config = dict(
    model='model that predicts nearness at each pixel',
    encoder_mlp_ratio=2,
    encoder_head_dim=16,
    encoder_moe='top_k',
    decoder_widths=[48, 96, 192, 192],
    decoder_attention=False,
    beta2=0.99,
)
Rows from block 7 of the encoder of a small model that predicts nearness at each pixel, named by matrix and row number. Rows with one number within an expert belong to one neuron, the router's apart. Each number is 128 + 32 x the weight over its row's rms, rounded and kept within 0 to 255. All counts start at 0.
Before each expert's rows are labels from the 100 images, of 14976, where the router gives the expert most weight on average: "strongest on" is what is common among them. Only what is clearly more common there than usual is listed. The data: rendered solids tumbling over patterned floors.
# router: router (encoder.blocks.7.mlp.router.weight, 8x160), inputs 0-159
# gate: expert gate (encoder.blocks.7.mlp.gate, 8x32x160), inputs 0-159
# up: expert up (encoder.blocks.7.mlp.up, 8x32x160), inputs 0-159
# down: expert down (encoder.blocks.7.mlp.down, 8x160x32, transposed), outputs 0-159

# expert 4
strongest on: count: one
router.4 [154 158  97 168 141 165 160 160 157 150  89 113 157 156 153 127 123 148 161 120 111 108 154  88 154 132 136 157 160 131 159 147  98 148 144 153 171 131 151 125 156 155 157  92 168 142  85 153 151 158 220 157 156 137 157 140 135 159 150 160 155  91 144 148 154  88 141 157 147 156 157 154 148 147 156 108 158 129 158 150 155  99 171 154  99 153 158 155 155 142  98 160  95 161 165 151  99 157 155 128 157 149  94 165  83 137 109 157  95 145 145 141  89 101 155 157  98 167 145 140 148 159  93 156 100 146  49 255 153  92 155 112 161 157 176 148  88 157 153 147 150 112 107 158 156 156 150 136 116 158 149 155 102 123 148 107 158 155 147 158]
gate.5 [136 148 142 126 151 122 174 136 141 189 116 128 155 139 146 137 115 204 134 107 137 142 158 123 132  71 111 131 115 147 121 228 143 142 134 128 123 157 155  10 146 133 117 136 126 153 129 171 141 144 122 120 105 151 129 111 101 136 255 130 141 136 141 146 130 114 145 152 126 148 172 147 131 155 121 120 133 144 202 103 114 123 157 150 126 130 108 147 151 117 108 124 134 107 130 135 122 134 120 118 127 129  96 109 128 126 156 125 112 153 116 160 127 139 165 148 113 143 140 103 135 138 149 125 136  97 152 255 146  99 141 153 149 103 139 125 120 121 148 132 147 156 154 138 111 137 156 193 136 141 152 105 115   0 116 121 148 150 115 123]
up.5 [147 127 131 142 167 132 144 160 134 126 121 119  97 143 134 136 134  81 107 158 160 137 139 144 128 130 115 132 140 118 143 128 142 111 129 157 143 255 133 132 132 138 144 130 146 131 136 114 115 130  46 122 138 143 118 162 178 132 105 140 148 185 125 114 125 129 126 145 168 134 114 133 135 123 144 135 118 125 163 149 127 126 138 125 114 163 166 134 153 155 124 143 130 163 120 124 145 144 114 161 131 127 149 128 126 150 146 120 139 155 150 118 132 149 104 133 136 135 148 155 116 140 159 145 144 161   0 252 160 134 159 146 133 157 112 149 127 122 143 141 141 140 109  92 133 126 142 168 145 150 143 158 146 132 154 109 126 135 164 137]
down.5 [107  74 136 110 177 143 165 118 142 156 158 121 134  81 136 120 165 126 131 196 108 149 138 182 175 144 145 164 137 101 125 188 145 111 144 147  88 156 114  97  89 124 117 163 111 137 176 103 124 128 176 145 126 151 153 131 163 148 170 148 172 102 137 116 116 171 162 151 162 144 104 134 163 121 134 179 124 120   4 197 123 150 133 177 136 160 107 110  99 123 181  95 138 158 125 109 138 114 154 129 131 115 141 135 162 109 109 117 162 105 123 131 177 128 120 124  93 116  87 139 162 134 137 136 141 159 251   0 176 157 145  98 115 112 122 130 152 124 107 123 124 120 114 126 112 117 131  81 121 155 145 139 152 111 141 130  90 125 160 140]
gate.6 [128 153 124 127 167 140 146 133 152 172 117 123 150 139 129 181 116 184 135  86 165 137 127 116 113  85 106 138 120 126 112 216 129 143 121 130 131 157 141  45 151 108 107 117 112 164 120 142  87 113 255 113  94 139 119 102  82 107 184 117 101 208 122 144 104 118 153 129 174 148 154 128 117  74 129 104 135  99 223  73 110 136 141 119 100 105 114 130 151  97 122 140 140 135 112 126 119 123 121 152 135 111  93 137  91  93 165 126 102 134 121 117 110 139 169 142 118 159 131  56 127 144 110 122  95 128 191 111  91 110 139 168 130 124 127 137 141 135 143 163 160 122 103 112  90 103 139  49 138 145 113 109 137  58  85 126 122 117 126 120]
up.6 [137 148 148 146 198 121 163 123 128 163 136 151 131 149 124 194 152 111 137 137 131 115 128 133 153  99 103 117  85  70 149 138 122 118 139 125 124 207 112 106 133 126 122 143 104 130 145 146  75 158 255  98 123 124 152 173 173 142 113 113 158 173 119 108 119 139 139 131 213 125 120 104 127  41 149 114 158 133 124 142 162 123 146 187 151 193 142 133 164 124 137 124 123  93 133 114 130 118 106 150 156 120 158 152 147 109 109 120 137 132 128 115 150 137 121 123 115 150 119 117 127 130 142 126 144 122  37 157 165 138 141 164 152 106 135 121 103 117 103 182 145 132  22 127 130 114 135   0 120 120 118 115 121  78 136  60 121 131 165 104]
down.6 [115 154 107 121 133 135 158 135 113 149 102 129 122 139 103 125 131 124 104 131 139 129 139 107 143 104 106 132 128  95 111 116 112 133 127  92 127  38 139  67 138  87 102  99 134 155 110 121 106 139 255  87 123 102 107 116  95 119 166 112 127 222 151 125 123 120  98 123 137 121 126 143 111 106 132  84 127  93 187 113 144  99 118 146  99 134 108 137 138  90 100 120 127  99 124 129 101 124 135 129 145 151 120 138  95 111 111 102 107 112  91 131 104 139 126 142  77 133 152 149 121 101 132 132 104 111 143   0 106 123 126 147 149 114 131 141 107  91  94 161 129 137 103  96 126 106 139 115 149 131 136 114  94  31  96 111 122 115 138 135]

# expert 0
strongest on: count: four; cube frame
router.0 [127 115  99 129 105 114 102 136 101 114 105 119 120 130 118 110 118 111 119  76 255  82 128  99  95 106 124 118  96 119 110 114 116 129 123 124 112 158 129  61 126  93 106 101 109 132 105 121  79 105 198 103  86 122 110  62  59  99 124 122  89  38 129 130  95 106 120 115 111 119 122 123 123 116 100  73 106 120   4  86  97 110 131 104  99  82 112 127 123  85 120 109 111 107 132 125  96 114 141 111 116 110  91 117 117  71 117 108  96 130 124 119 104 111 112 116 120 121 133  70 124 113 113 121  98 120 183 159  92  98  87 111 121 121 114 128 106 103 109 117 129 126 107 108 113  91 129   0 128 114 116 118  99  56  72  83 109 122 107 108]
gate.5 [115 128 130 137 110 127 166 137 115 186 140 143 139 127 146 120 136 156 160 105   0 129 118 134 136 109 123 124 128 118 129 223 122 126 114 136 123 218 107  25 132 124 155 138 136 129 133 129 142 138  88 145 129 127 135 124 122 156 250 132 171  41 126 120 145 135 132 131 110 129 124 138 124 132 145 114 131 139 146 137 147 132 127 115 121 128 146 129 109 142 135 143 125 140 129 112 135 126 140 113 149 125 128 142 136 106  99 140 147 135 137 130 138 146 142 114 152 134 123 107 151 118 128 132 110 138 194 255 134 145 136 111 129 147 144 129 129 125 124 121 118 140 131 153 133 148 130  84 146 120 121 149 142  32 140 105 116 140 132 139]
up.5 [111 119 132 139 135 106  57 132 150  94 147 146 138 138 116 139 122 129 134 156 255 133 109 131 119 185  93 145 108 108 138  59 146 144 111 123 112  61 124 215 145 123 124 151 119 132 126 144  92 116 182 123 148 106 129 140 117 118  39 134  67 222 129 128 113 126 120 120 142 116 130 126 118 107 129 130 128 133 122 120 127 124 145 142 117 119 151 134 151 115 129 145 133 110 132 135 120 112 107 163 151 105 113 111 137 167 110 135 143 129 136 134 109  99 135 132 130 144 127 114 143 120  96 126 108 149  79   0 132 129 143 183 142 135 132 155 122 110 106 144 127 114 121 121 116 106 127 199 132 117  97 128 135 188 158 148 133 119 151 123]
down.5 [ 95 119 157 132 145 125 113 125 118 109 169 142 100 100 104 119 145  68 138 137 255 137  84 123 118 116 155  96 119 116 116  91 124  98 125 153 153 212 113 154  90 134 113 151 126  94 162  91  84 132 151  94 109  81 139 144 142 142  95 119 100 238  93 121  90 180 105 117 129 122 119  82 153 121 127 168 128 114 164 137 118 152 118 148 143 105 139  85  93 148 125 126 112 124 161 108 145 103 105 170 127 115 145 115 177 152 162 118 153 113 137 129 139 132  97 122 148  86 122  83 119 119 117 107 163 129 234   0  78 138 135 179  93 119 124  85 148 134 100 132 108 120  92 116 128 115  98  55  95 118 114 153 141 146 119 180  87 126 133 121]
gate.6 [112 133 151 151 140 115 117 130 129 169 143 126 117 122 138 150 130 183 111 100  85 134 103 137 108 124 118 112 134 132 140 213 135 151 111 110 102 191 134   0 133 106 121 155 117 117 124 115 116 131  63 123  99 145 139  96 112 112 255 129 106 101 133 129 119 141 145 138 134 140 131 132 124 102 105 129 137 171 174 123 124 119 130 142 121 108 129 130 141 125 143 132 111 122 123 135 143 125 121 135 148  90 141 139 145 147 148 142 131 115 132 111 122 127 133 140 136 146 132 102 146 113 122 131 129 126 238 255 117 133 135 145 140 133 155 137 133 131 135 140 134 118 108 124 122 118 111 105 130 110 117 129 127   0 139 170 150 148 142 139]
up.6 [124 142 124 123 136 124 130 124 121  91 153 138 130 110 135  75 146 110 110 132 185 103 110 148 146 140 113 146 108 145 113  48  92 125 138 119 123  44 121 254 108 144 119 149 149 125 116 129 139 138 219 156 158 101 123 149 129 148   0 118 155 151 129 125 124 136  87 157 103 108 135 110 125 140 156 130 136 126 126 119 164 140 125 131 123 131  98 111 140 119 129  99 127 116 159 100 118  99 141 140 127 132 129 120 129 154  93 143 140 142 117 117 105 139 147 141 124 119 125  99 117 117 136 113 107 105  22   0 148 136 128 130 122 112 109  95 115 111 107 106 107 109 171 123 118 141 109 164 117 125 128 128 127 255 136 101 126 137 118 107]
down.6 [153 138 170 149 161 143 124 113 107 124 156 145 139  86 116 163 114  79  99 128 151 111 128 105 183 146 105 112 122 105 117 130 109 169 154  97 152 202 161 138  90 148 111 106 100 165 112 139 107 157 147 110 126  98 142 158 121  97  97 131  99 193 121 148 110 123  91  82 167 153 125 125 156 122 123 122 146 128 151 121 152 139 127 158 138 159 141 137 134 154  70 131 182 132 135 170 110 164 137 146 131 139 126 121  96 127 125 129 113 130 145 136 155 140 125 145  96 123 173 130 122 131 118 122 133 126 255   0 144 127  99 143 164 208 134 121  91 111 162 105 132 126  94 112 140 118 137  53 150  97 127 140  98 131 143 123 100 133 112 118]

# expert 5
strongest on: count: four; cube frame
router.5 [107 112 130 110  92 123  98 108 127 155 134 131 111 114  94  85 124 153 115 129 255 129 113 125 121 119 109 111 114  98 119 178 125  97 100 107 116 212 106 119 121 121 112 133 111  94 131 101 118 120 255 115 119 105 113 138 123 114 171 108 140 130  91  95 138 132  91 109  95 111 106 103  98  99 121 114 118 118   6 112 121 147 129 105 140 129 112 105 108 111 142 113 142 114 113 103 132 112 143  94 113 125 133 122 141 132  96 115 122  93 100  91 130 143 124 111 138 107  95 136 101 114 151 110 139  99  72 168 131 129 125   0 111 110 114  94 132 123 137  97  94 128 105 115 111 120 104  55 142 111 140 118 137 141 119  80 115 108  92 116]
gate.2 [114 145 105 150 185 124 154 113 157 146 122 110 120 138 105 133 127 153 132  76 144 102 156 105 134 134  89 128 143  85 136 143 100 134  91 106 179 188 163 156 145 115 139  93 186 125  85 183  98 171 219  67  98  87 117 115  43  93 128 136 180 164 122 158 141  93 103 129 161 160 202 139 129  95 157 119 145 113 125  60 163 122 149 159  64 174 133 115 148  76 116 128 127 166 148 159  88 119 168 148 169 170  53 153 110  91 147 133  78 161 130 142 121 105 159 133  65 108 117  43 108  98 143 166 121 146  65 139 129  95 149 158 125 137 103 157  93 104 134 135 147 177  79 121 124 140 129 103 101 150 164 173 116 141 148  58 138 126 112 117]
up.2 [122 136 117 156 103 181 169 124 102 101 133  80 159 152 115 139 101  69 160 137 127 140 140 129 185 106 129  63 130 135 119  92 108 111 145 163 151 237 185 120 128 125  94  98 131 150 160 156 144 182 138 117 125 127 105 163 102 104 142 117 137  55 123 115 133 106 134 143 180  90 153 161 118 164 186  92 148 113  55 104 136 141 135 105 154 188 165 159 145  98  70 144 145 112 124 180 153 165 129 118 146 136 122 152 113  84  50 127 118 139 123 155 131 113 134 144  68 117 150 134 120 200 114 172 175 136  78  54 166 114 104  80 156 194 149  97 160 138  98  99 175 132 100 137 104 132 192 121 164 172 177 121 146 126  70 119 135 155 110 110]
down.2 [136 148 111 187 112 142  92 151 132 129 165 124 161 142 129 123 122 118 135 160 197 151 131 118 125 116 136 145  91 146  97 140 145 112 168 157 161   0 146 158 111  91  78 150 148 122 181 138  90  86 194  78 108 140 100 116 117 126 109 153 102 255 156 155 112 105 150 153 124 134 141 130  92 108 106 155  69 140 166  95 116 130 109 116 128  86  81 133 129 123  81 141 151 145  94 135 133 160 156 180  89 145 140 158 137 101 121  83 140 105 142 127  99 150 138 122 103 124 111 101 132 134 134 161 129 145 255  45 111 148 134 179 123 134 104 118 145 122  91 140 172 117 135 148 116 104 126  99 110  84 103 118 123 113 151 161 119 120 120 143]
gate.3 [130 148 112 152 196 123 225 122 107 188 116 138 137 133 116 186 132 100 140  49  68  78 150  98 164  87  93 130 163  80 119 145  89 132 108 134 146 126 136  74 114 124 116  99 152 122 111 122  80 156 223  88 130 106 119 178  65 153 162 129 194 153 122 119 122 120 105 128 177 135 135 142 124  61 167  81 150 112 115 101 177 138 125 167 103 157 138 138 133  99 110 154 142 128 143 145  93 129 144 123 163 136 109 112 105  75 106 141 119 142 121 121 100 146 137 151 100 121  99  36 121 118 147 131  84  89  94 103 184 104 167 154 121 146 114 125 114  97 141 177 134 163  53 161 132 145 131  44 124 134 172 152 131  76 134  63 123 130 152 111]
up.3 [117 148 142 116 153 127 115 143 173 170 161 145 161 146 126 151 127 157 120 171 204 149 107 139 129 139 102  99  73  95 144 201 148 133 163 124  95 173 116  87 175  91  64 141  44 144 144 151  67  73 106  93 106 177  78 107 127  90 154 136  93 186 116 135 114 136 140  90 160  95 157 141 115  77  89 123 118 146 190  82  96 116 169 153 142 153  96 126 101  60 141  85 134  76 107 123 149 124  99 169 118  96 109 133 144 172 179  96  83 127 132 155 161  71 191 151 128 139 144  78 148 154 113 118 156 132  89  83 104 138 141 191 123  84 157 121 141 143 153 162 151 107 119  95 119  76 139 125 112 116 104  71  62  93 115 112 144  90 155 110]
down.3 [157 127 108 136 134 132 135 105 126 107 122 110 145 120 142 132 120  86 113  95 230 109 136 142 127  78 111 115 107 110 112 184 148  51 123 126  84  89 144  37 124 155  87 150 116 157 125 106 116 126 117 151 141 120 111 132 102 100 206 112 129 213 111 129 131  88 101 127 166  93 149 132 155 154 112 113 115 151 184  99 130 161 111 109 164 111  92  91 125  75 108 119 128 115 134 132 123 153 139 131 179  90 142 110 114 103 148  98 117 113 101 109 165 114 141 145 147 120 117 109  95 116  90 136 143  97 255 134 121 130 140 150 114 101 113 118 115  82 123 113 132 148 119 141  76 168 185 118 124 159  91 117 158  71 124 155  67 127 112 113]

# expert 7
strongest on: count: one
router.7 [144 155 128 150 151 163 161 147 168 164 117 149 153 139 145 145 136 166 156 153 191 140 142 137 167 149 143 153 164 133 162 166 151 141 140 144 166 156 141 159 138 167 157 127 161 142 119 148 171 163 211 162 168 136 157 169 164 163 164 151 174  11 142 140 171 117 141 155 153 153 152 147 142 151 165 147 162 137 109 163 166 124 144 161 128 173 155 144 149 158 121 159 124 160 147 144 129 155 135 141 155 171 128 161 110 160 135 159 139 142 140 141 119 127 162 154 121 152 138 166 143 157 119 152 129 145 167 255 171 130 170 132 154 151 162 143 116 164 167 151 142 132 136 160 155 168 136   8 141 154 169 151 134 158 168 144 159 149 156 160]
gate.5 [126 128 126 119 167 108 152 135 153 205 131 137 166 145 121 155 147 178 137 107 124 109 143 129 142  95  90 129 136 112 135 213 135 130 112 130 109   0 130  14 159 124 102 122 130 154 118 140  81 117 161  96 121 129 135  96  99 122 249 128 128 158 170 166 122 110 106 123 158 154 162 145 149  90 127 102 147 121 193  68 133 131 123 135 116 146 143 142 144  93 117 123  93 130 103 120 122 123 125 137 134 136  89 127 109 102 129 128 110 146 131 106 103 135 180 112 149 123 112  84 106 132 109 133 107 124 241  72 140 156 128 153 127 132 125 105 119 131 147 144 127 113  78 152 132 114 139  74 132 148 120 110 108  10 135 141 139 137 119 140]
up.5 [140 151 130 118 173 119 126 131 146 142 122 139 120 149 123 179 157 156 110 132 148 127 126 131 109 127 113  88 115 109 149 178 171 109 133 134 102   0 148  44 103  92 112 119  71 144 147 114 100 140 204 117 136 153 131 130 153 116 233 137  98 169 124 101 139 126 130  98 167 122 121 129 162  61 114 126 155 144 165  92 114 131 138 141 180 101 131 137 133  97 137 119 116 135 124 123 148 156  81 164 126  72 130 132 147 133 136 104 158 120 143 136 147 128 139 139 137 152 134 110 122 134 142  98 141 132 229   0 144 139 123 169 118 105 175 132 135 133 135 176 139 121  92 126 143 125 112 115 104 112  92 133 168   2 139 118 151 121 159 115]
down.5 [132 139 133 127 146 135  93 143 107 115 111 142 146 129 130 124 155 183 153 134 180 112 178 126 101 123 113 162 155 212 135 129 130  65 105 129 135   0 148 100 136 165 133 111 123 142 122 140 105  85 243 174 137 148 116 115 159 127 149 175 111  86  97 128 126 132 134 108 151 154 135 137 107 167 123 126 108 164 212 164 126 105 164 132 143  83 168 126 135 146 119 148  99 140 140 133 127 191 126 145 127 105 126 133 121 102 113 157 121 118 112 116 118 127 122  91 141 138 159 130  99 123 107 133  85 104 140 143 109 139 164 141 104 131  97 137 133 160 156 102 111 113 155 144 161 129 142 179 135 115 154  88 135  96 146 140 137 146 115 136]
gate.6 [121 131 109 104 173 154 157 107 200 167 133 106 183 122 107 150 144 129 127 169 166 127 106 118 140 129  98 124  75 141 116 203 109 141 149 124 131   0 146  43 126  91 118 112  89 114 126 145  84 110 204 112 107 139 131 125 100 121 231 130 129 168 115 160  81 115 122 136 168 116 145 135 107  82 128 151 102 125 193  88 136 108 115 129 120 120 109 133 125 144 107 131 111 134 121 132 158 124 149 164 112 142 126 135 131 134 182 110 101 135 128 140 116 121 154 146 124 130 129  69 100 130 130 116 122 130 219  55  97 114 128 144  86  89 142 130 116 116 119 170 125 116 117 104 114  62 146 109 130 107 121  96  72  26  76 176 106 146 170 115]
up.6 [115 121 141 154 209 135 152 115 172 134 150 109 125 127 125 158 164 134 137 123 151 113  94 115  98 125 114  80  83  97 162 199 131 149 135 120  82   0  97  86 165 100 169 128  90 158 125 150  65 134 224 113 114 151 132 136 117 111 165 142  96 167 129 143 117 154 122 120 200 114 146 110 159  62 119 130 141 149 156  85 126 105 109 132 123 129 114 125 137  93 131  73 107  93 143  95 144 117 132 133 104 120 122 161 137 145 182 102 117 155 156 119 138  95 140 158 142 135 120  62 163 151 112 107 145 107 229  27 114 114  99 147 147 113 147 122 130 116 153 161 136 117  80 112 154  65 135  43 106 137 104 131 104  86 116 143 132 135 158 127]
down.6 [158 153 169  88 104 161 129 102 141 163 121 167 108 102 142  81 128 150 112 157  89 146 101 155 151 147 128 121 153 166 140  73 147  94 118 152 121   0 101 195 118 136 166 119 109 117 158  98 175 118 219 162 165 133 117 130  96 111 108 147 112  61  82 124 120 126 155 136 130 140 124  91 119 161 144 106 152 175 160 142 114 131 127  90 132 166 138  81 124 160 100 116 131 146 148 128 141 141 130 116  96 107 155 163 157 116 113 105 156 124 107 134  82  87 145 149  86 145 136 136 145 157 147 124 150 115  76  81  93 142 126 118 146 101 153 188 134 123 133 136 126 150 163 124 158 111 125 192  95 158 121 131 122 161 155 158 124 164 162 107]

# expert 2
strongest on: count: four; grey object; white object; cube frame
router.2 [121 116 182 109 118 119 117  95 133 136 196 165 117 119 124 160 153 144 115 141 255 170 124 182 127 141 147 117 116 142 123 136 182 118 132 131 128 179 122 101 120 124 117 183 113 103 212 118 123 124 255 120 120 142 118 106 109 118 147 114 137 122 116 112 133 203 133 116 124 119 114 119 128 126 125 167 124 150 211 123 126 153  99 117 163 127 115 122 118 125 150 115 151 114 107 124 174 117  90 154 119 145 176 114 158 102 156 121 174 109 131 132 199 149 129 115 153 120 115 106 127 117 154 117 163 135 195 167 134 175 123 152 112 122 120 114 203 125 141 127 111 155 167 121 117 125 123 106 150 114 148 130 155  57 119 192 120 118 125 120]
gate.5 [127 139 119 133 160 139 149 145 174 180 137 122 145 151 136 169 130 157 143 115 148 127 134 117 129 109 113 133 132 129 130 200 142 136 125 145 127 133 143  62 140  98 117 125 124 146 135 132  98 109  82  99 133 114 140 104 111 134 255 138 112 107 159 137 122 129 128 122 187 133 158 133 139  99 121 114 131 129 178  98 131 141 141 143 114 121 144 133 152 111 134 140 128 141 132 149 119 144 107 145 126 105 131 136 131  91 165 146 126 134 110 143 130 149 174 127 136 151 141  90 140 150 130 159 128 136 239 255 100 129 152 140 146 131 130 138 126 142 122 141 137 148  87 139 137 117 118  23 155 140 124 151 125   0 107 143 148 126 136 144]
up.5 [137 131 128 156 152 123  72 104 108 116 131 130 136 140 123 159 114  76 135 138 129 128 136 127 151 192 124 131 156 114 138  98  96 135 124 119 144 136 146 205 129 133 131 111 181 134 120 140 153 132 255 125 125 120 125 177 131 137  36 128 127 180 131 117  72 131 111 147 145 137 127 113 119 122 130 123 151 103 138 130 160 123 126 178 128 148 141 147 128 124 118 145 130 129 140 122 134 118 155 160 139 156 118 115 130 197 148 116 126 129 118 131 131 148  99 123 117 116 116 138 118 139 147 134 123 127   0   0 146 129 148 143 131 146 133 128 118 131 126 147 140 144 162 113 132 138 155 162 123 134 167 136 117 242 164 147 128 136 171 131]
down.5 [136 102 143 117 189 119 115 155 125 128 104 118 153 146 118 171 102 144 132 118 205 116 121  96 149 152 130 147 134  95 140 136 139 164 122 113 120 185 144 116 151 123 134 133 133 140 117 129  51 144 255  94 129 113 122 132 107 110 124 155  74 202 158 126 147 137 108 106 206 120 122  67 121  65 101  78 152 132 161 125 131 102 146 192 116 119 116 172 163 122 154 120 118 139 104 155 132 119 122 146 147 153  96 132  96 128 168 122 124 140 131 118  97 113 138 136  82 145 151 105 119 137 110 150 142 106 233 120 117  94 133 197 161 115 136 148 129 103 124 207 132 129  39 116 123 121 141   2 147 119 124 122 117 112 131 153 144 139 115 127]
gate.6 [ 98 102  98 109 131  94 127  98 105 115  98  94 104 101 101 107 101 102  95  88 118 100  96 102  97 109  94  99  85  93  98 129  99  94  92  96 102 208  97  67 105  90  92 102  91 103  98 103 101 100 213  98  92 101 107  93  80 107 138  98 159 131 103 101  88  97  93  93 129 105  99 101  94  92  94  94  95 100 146  85 110 103  97 155  99 148  96  97 113  79  93  97 100 100 104  94  99 103 112  95 104 111  96  99  96  74 109 102  99 103  97  92  96  93 105 105 102  96 101  84  94 107  98 107 101 103  99 192 136  97  96 132  99  91  93 102  97  95 103 103  97 100  76 102  99  93  94  74 103  97 102  86  91  85  85  86 104  97  88 100]
up.6 [102 101 104 116 127  98 124 101  97 111 101  96 104 105 104 112  97  87  99  96 106 105 103 105 109 110  97 100  91  93  95 125  97 101  95 103 111 215 102  79 106  93  96 105 108 107  99  99 111 114 255 104  97 100 107 112  87 115 129 104 160 126  97 100  94 103  90  92 128 108  98 100  96  98  95 101 101  97 146  99 118  99  96 167 101 153  96 102 108  88 106 102 106 101 107  99 104 106 120 110 104 118 104  94  93  76 109 100 104 104 102  98 103 100 100 109 101 101 105  95  93 107 111 109 109 100  69 145 143 103 105 137 109  94  87 100 100  98 101 117 101 103  75 102 104  98  98  29 108 101 109  90  87 104  88  89  99 100  93 103]
down.6 [141 152 133 139 129 156 133 128 137 131 149 161 138 167 149 143 162 136 131 148 255 149 146 109 136 184 153 137 146 174 155 116 141 164 154 166 129 172 142 202 152 149 140 115 148 160 128 156 154 139 143 157 155 150 146 158 146 150 103 151 122 220 158 164 133 110 143 136 125 136 141 144 152 173 137 138 135 142 227 150 134 148 149 139 150 159 142 145 135 150 129 129 152 141 137 162 137 136 134 161 158 146 134 145 148 180 154 142 133 164 140 159 141 139 129 140 138 158 146 153 141 156 134 139 133 133 116  29 127 124 138 184 140 149 152 162 111 152 154 142 144 157 184 139 131 140 155  31 145 137 153 148 142 218 158 157 157 131 174 145]